config = dict(
    encoder_norm_position='pre',
    encoder_bias='none',
    encoder_shared_expert=False,
    encoder_width=192,
    decoder_layers=2,
    nesterov=True,
    orthogonalizer='newton_schulz_5',
    cautious_weight_decay=True,
    warmup_steps=4000,
)
Rows from block 6 of the encoder of a small masked image model, named by matrix and row number. Rows with one number within an expert belong to one neuron, the router's apart. Each number is 128 + 24 x the weight over its row's rms, rounded and kept within 0 to 255. All counts start at 0. Numbers have three digits each.
Before each expert's rows are labels from the 100 images, of 14976, where the router gives the expert most weight on average: "strongest on" is what is common among them. Only what is clearly more common there than usual is listed. The data: rendered landscapes of hills, water and sky. In brackets: how many of the 100.
# router: router (encoder.blocks.6.mlp.router.weight, 32x192, trained with AdamW), inputs 0-95
# up: expert up (encoder.blocks.6.mlp.up, 32x192x192), inputs 0-95
# down: expert down (encoder.blocks.6.mlp.down, 32x192x192, transposed), outputs 0-95

# expert 9
strongest on: sunset (100); desert dunes (42); red mesas (41)
router.9:101160137117154165110145105099114103100109150106097149094132155155119166095112153165149129140156154153163098101119157155155157107105092140110161102137149145113157097154113093154121144137156161114155156105113134141104159125089153160157138103098122163123108117134152127123152152152110119159
up.6:124148112143134154115157138155096145137133121110085145107114131107125113146098157146155141117168106106101131115113169123191079134145111127168147110133125130095127149077137122170079165148140104144126103124101137114148164162124106167108137136113107139157153105131112109135122125133165144107
down.6:101166153128171143080155117127153111135134140085145166137132119113136110135128157131110110143163118161150117150138137110165119129081079096114130141091124099149161100140093106125132150128143095120126118130141145091157151110128149105081111093143125130130137133105134114126096150149127124111
up.7:121095136153149130143108167130143142114133086167154165153132075114165137097161142160155161107097133087140135120127131119188105143134137153146120156129103121151119138047096156123106129063097115149140117105116088133134094120097127134077141120127132131072103134061156090123156150119130094139
down.7:092140125087129140090151133139150104094144102137115167142136131161152179115166140116100138127112151150166094126147158140093140129147157109143138153121104082136146129149117121121118123089128108178125130143158137177139125140158095131139138129132156148162114102146109134134085136109122136127
up.8:150121129129142180103131132118151080134151142115148130108161072153127155121147108136138138143141121109116130146127139140111100131080111184133138066126077180132128150166140173124161121115111119154079104131176181115096132126131112079111145134110136121130160093148093118152071139128117120136
down.8:145143143106101153147124177123152153158150122112144131139141111110131152093114109106117097154075148153131118114125118098160137128135146165132153172124173081142155121154110118141138106140118150148111159131120107079130123123167127134141118140121146140096131168121121141111120114161125143123
up.9:142084111140158187117114112121097151107132137137151148141153164115103114145098086132145131132149099164143129134116134145140149133128135144132102113093114102182119183183155130109147103101143156120110099137103119105115113130128095132125137118135170121135120129115109145109100110109131137158
down.9:149156100127133133161073144141133116138114120169139128150099121103138117138154114089093104096089113149138125113116110108124120106111147155119091125131125115126121144098130143152120128179089116077110121153125095135138132143149125135145106148096157168162105103081103154128158160123134110114
up.10:149147071118127166113125109121139147112115114115157109089134120121123132088092150165115062115161119160111187130182098133118111144148112126129163073118074119102125120120131100137089137150124135132112142145118121147105127131143116091106142144122109140077157085125127129128120117136151153139
down.10:124102129176110136145128156134132212130135137119102138121098083105143125177134114097123138116135109124116105114081068134151143083113159125129115126112149144115169145083126142113111090152146137121136138129106118140171106137148126123123121126139111111145175081121109091092107147091137132126
up.11:119110129145113160138101118095121151164159077097132167096148141124141131128125154156158109131160164121148108146134149123104112119116142104111157143127161134137088147111149124065144163133121092112109115137143133131117110135110123144116124153176124160133154091163145103158130124127153103129
down.11:140142119126116134132147155099106146095091140172182134145152094081127121167079155133138111092151115159107100176152139134115121108124164083127179169105090107137141132125135141131110126092124086110124132169139125125107124150083105078122128126120140128114104132150114150132098094115125114106
up.12:153116106137107087136131149133137109152114127112147103071167128125107129151153093118124091157112126110115129174146080115110142114131112154120143111174126145157107172116111141109149176103093129180107092142103104163092156141123163157162111139103124120128110172156121100143155137165107126082
down.12:120146144112135132129178072178146100114142169115124133118083111140113133143113131138123106134134154126138171104141151124079166151079089143137144097143126155128118085143125093133153132133141132187162130046109106194135129113134078116126141142153106108132144106154135099093137169151091163110

# expert 11
strongest on: noon (78); desert dunes (51); snowy peaks (46)
router.11:104152145103151155100153131107110107111104138098103138089134160160100146100141149152154116121151152157152106110140124153156155103106108144102148103169167153129153108149102107152122161123148128092158155107107123138104152158108157148153162110101139172145103114166155138132157149160101128149
up.1:135128119115137135128111116163160129116164110098140178110142112154150095111149130143164107165143118126122120133083068128127110098112084175130131128106083148186107118184188137102112138183148139117121164133169146132132075105122139127101104113143152129158155109174094093143140125121148130131
down.1:106133165129157142146119156126118141157183147127118133141144149115129162100103132155149137141113131105114086123084083107130117136100121151123174099126163121105144126080146103121109112154113169142144110094132148105161103114138126148099159110136125133165152096168114071154139118091146118112
up.2:128136109131102145134100151105183126117109109155199154095098128122141135165165170158137170081182074152087138128149112138153114105105142107121186137116091117083157158139119125139160119115136130107099133121153125135155123140140116095136128125160095141116171084096132116136109099137176126108
down.2:120113122106133108158115117123149118103118096166103173130134091125130136127124123124129132111129122134159172114115122174131135121122137131090146125102109123084131078118138181151138114123172140113107133153102099167128181135166122123122089153148197133089100126079112128117147077125166095093
up.3:128135141144165149121108126148126128125153117124139115150094092132088157117114123140117138090156122137142174107154091140101157146131077066132120125151102179139159180103142118119134144121145158161134078134169129129131118118146080059142125111116155130142130107164160131138170147129131119124
down.3:143138160095116144118176117112114129110138134111143120076121131128129070114157188129128140118119140107103102145174148118143144171156109150140125133136137099139128127152124151114145128127137107086170120167124070145126124156133065147104140101141084109118104161190112112119130142138065120122
up.4:144114110100093122143107128138143131136124120110124122119099146106137120125147144126145126128083121133084159092166052113147150117135182142132103086113119132121110156135101113139121151178077121111129134139109177103139126115101163132097113167135137133098141145100138108154141096164110115124
down.4:099129120088135136130093132129140143104139155120114144115143133136119169095135124132145121120087150100131121120112139172139139121128144129103167101145114147118112155150110141100131116116104147192136173108117135120134133115080089090112099166125135092092112118116121132123158098188154153147
up.5:163147136147103095118117156061143193131128080144139105117123146132120199144097116171127112151148141120150129169141112120116114122142139128114117141125142108129120132102129102146123186105133106128136116157098137098158159140138170161150100145111140161124163109125127159136113131152143108157
down.5:106143141111155106115119126088125145138108084142143119092135159113146121123070136131138127120115138202134161125159130193110121147117166133120142132125143080147133143142102118132125132094091131095132095149086089148128118106116117137130099114128156165094142140147126155152133104144105185132
up.6:136123126171119155134163149109132104122129131103108110116126086114132167132113145141105133098147140195108132092148119090115098149144148132144152135108127154145156120111140120165115132122147147088137107110141145111154176157136106123137122122165109120150166116098102092131132120142085095105
down.6:073162139181149144182116094133141140136099100112113186203152142130167134136111149108151098110092113130143159132139156122134125133141110130073109134085091080076125110083139178120139128112152123129147129119111129135095167143157104166114126131114129167107078149102091137114135106126138102076
up.7:170122158154126110144155108151115114122101128116127119141111116096130124142152143131139146110074111116095132131115088130147139154121096166127189150113137122098149148097114135120132147157119135127110142165170148147168086151115098167129113140139058148104139103145108121123103145133123148130
down.7:101151114132100114115122144110155127108134098118106128178171072117110123106178115163170144100097147095134138121100154127140125115101134150134112136123103106126101098123128127149147135144192098158147143138091121133105178116185101137115069133142144101111111161078116128153149126118173120125

# expert 27
strongest on: night (67); purple alien crags (37)
router.27:098165146124164150113164127115130101096095167104092125101158158151119155092130129152128130131132156146119097087109134138163165105105088155099148092134112136108166100154109097164113134131159155120158151100107115147109161121105149154168140096091115127156094121152141138114166160153116154154
up.1:129080113136129103191187118131125131104130118079090126124127086110147182136147140097114109123124106159121124107115124170109115124119119122152141181116157108096097120122061127127113123167143155148105154162112127110119127123133141134132127163145108143135147118106164132127139101109146103129
down.1:164107134153135116148123130149115105120120161142138143083157162154095117132124081107120093140136155144137126141127132166151120130122136165071148141131173121136163126106136120117130124063113102091097101124172157116140156125156118095121123157117135139071097175173164132183143149123088151126
up.2:105123106164111120115131097099136069114132108154151137116132131133151156121147105143133159170121134130163138130104138125123091132170161141133141112121077100152112138113165152125183122137090112136096137115134119107141141134155142139117108113134134129134127121140156112115106124136166156164
down.2:127104140133157122122134187137125131141125110113153164139142140145123143160183109139164148138137121116137110124106080156105101086120122156126128117151155157153110082164122152122109119138107153138138131129137187096202111122141126120108106144122141129131070128170097144103093097114134120135
up.3:113107143124146130113166106147071216085152098092125129130119117099159112117105158115127129117127156110154117128112171164118133120128133115077121142139131119151059116131111111149160107103141147138161117146147135111146116123134108146075116147146131132164114106147137132117116128121128132089
down.3:119108174108136137152161126128144152121121092122143147161129121168144118085113137099111126092125106115129091109129146091127133123120111084143157133131098099129142131167172108161134094117157149147134154153108151090190112137148117136139138137119109132130136167140053150139106119110118164103
up.4:127124099079109131160123122176120130148143149121145108081098127122087088107141062077094176133098106180152115105138096136140138128121137087099137125138153116139131156087140138093150148116146129151106148130128114119143167102103100096139114148133147134125135170103146109101136097136122126107
down.4:135106116090123108115146086112126137086156156103102145145130082169160138123116160162126143148154192107124109124105145120148133121119134191106154113134060160119117124092167141108110116171138140165121141145129173124117112131141132115115156105166153110131139118110070130118115135087123104128
up.5:117108077113162138119144108122145123102165154145125148108103094124137135148126130135130162129116167103126164083127171108103101133078154123136098161135072158099144129122134145121110136105122159190108120145127104096091093138124146135128127138145127130121164130086143089118118103091152142106
down.5:116176118129113152075125101095116148106138107150103156093144090148125143140098141129135114149171170125141107161162098106137128091127125129157136118156100113137157170120112110117125118123156101138138152134116148127098120143112171143132128121105105098107117131109141167164106166129131099151
up.6:135130091122096140132149134145185106121142147174145136107054109138102104131164097139114168127123120148149173115148184119082129158138142142114095126158100166109120121167135146095096136106112123130112130118147147149137108099140145154108099127110163122102181109151134123152146107152154128131
down.6:102107154123151118132135149116130111134105085092118123156126128112156120095131129137128146123112090111141121170136070112106151117103129140154142121136145122111147136158131111115139099195124143134142130178147110122140128112118090117154152144119173160129108148136115164095116155120157151112
up.7:140080126095140165133116130156121120136118140057138112136145136105085129142170109137126129146163141196141148121160089122132118124115146145151113112155127120149128154118115120091155130117138131174099142140106130114177063134118114099138110108156163130124140143120133165107087117089135111133
down.7:119153127099106109105161127136164176129184112148123165125103078113111116115182135136115097120165130118118130157088074137100112078117141138116089130153093140128087100102116164132144122156119153162125142110114104148161136133152141146130123166172128120123146126079103133130119118137175152135

# expert 0
strongest on: water: dry (84); green hills (57)
router.0:096153142116158149108161130100116101097095163105096140107158154163126156096120158149128132122147137155126099085098142155163163113100099160104153098134129134109157096153111101160109128134157139101162153100106110146100163113121148155164142099097128125158091104129142142109164155152116138153
up.6:112113159153117100166128149152089157139093114118141118161139120121115141158122089115103112125137145114099116146132152138097110153100127113147097146109165123112127111126118135111145118150132113135122105114125110110120117105116173125156146160179140123149108186120139175125128096069118116110
down.6:152101108110135160084171096140132134115108119142155126131107080124102121167155147113143128134098140121166154118110142105108128143133096119110120140142066184144165163115088140154138119113127127112118086134116098107138124137125164105120171134144134098119150146124129148109164078130135142109
up.7:130093132150095133145146132125149121148106134100142191119116129106123127126128153162115112105119131124126114137098142145137133103172153146154128135134154127117121121087119113123140151101112152124140094112109118139135114142164160185109100126133117107134164108137140143164101145101123107089
down.7:128158082127109147137138127159147136138143095075107112134122161121151152165167132090152117160085102164131086170116115108109112140140120125116136097146191126142114073071133124178160126170151125136100129137151146133141133124128153120149125154126124149085149095126146123103107112130140138130
up.8:095120126150123118137180088162149125124146092134163107088150109155119156105098135132115120109152147080134092134123111146155127107104158084154117126121130139121102128082142115093133114144103156107111092134124123131134164160142149068130111152166106122117123117175160156104132133134168117103
down.8:140142103139135102130100141140132118131131161161112128138076156092122096146105108129165110121107097163150160126142157116095129144091181126102155137125117129110166133152106112154129128128121143140134136107156128101135101146154177187140146103129107108099130071151113079101119144119111132119
up.9:124137139116087151157117097100143116138157140146148136102101064196140111154146152133132182142137110114111150132086169115133109099119118144099101107114103175133119144178184172108134116094160138096124163130134131132088149094185130125121128117142163149160138113131119134121086135108111109121
down.9:175133172122128091154116093118125119125120134114162130105164075154123143092160148118125133146120137115104116139120149097117129089131135139151105153126101133159142155148162121115106157090156101115112115147138134161117116107158159111132121109148129129133131129104138141129157172132120115147
up.10:133130104144120101089107157147119107130156137137188135163113150128083164118135158183122122143149121171150127111115125125124113130151163139123128151110105094072124110103148145091123141112051105148101134152135147134108116136150116144136143104146162145114121086172125102130133147107125134115
down.10:172083086158116165126129108116118135108122110110130146113107147110183141137134116098138131137172099129091145117128089111169105128131170110143123135142166119075130122121117123118101104137173124122125181156102174156140143112147113129169143150143144117179167132148117105136142139163127109100
up.11:123153121119124147123122132131129139113144086130137125132122108047127150160112097134114174108157095125132160125120161109083137125168150132159125141139118079139138149173160174078090155110106108177125140174134144115120117142128097094124114146142144126164114080169077107094125142129133107091
down.11:092115088090087127135152129161127153093138158113111147125090121151095153094106095130125122128120141120140095116112095126192145100145181102161119149128118091124126106115139154126094135145145109134108154124135127129148071139132130104136114113124167147143107109201096117188156098151136129166
up.12:142157143119125101088131080092148156137119112152148101162149126138143157121170117062084137143174113115125166128140122113113089143100142060106100163109079152129121160132084132120122098111169120100126107156132156139103152119140107117101122156155156120133112104121121086106156075132114095105
down.12:089077096124107096175138115148110105125155142176159162072143147104116128119160129147132131121132147149096163143143120120162097117128099150193147126133124099148125066170133109096140105114144147118114131141151081147172145105084149111117137122109117122144145122094142152140161102108112122144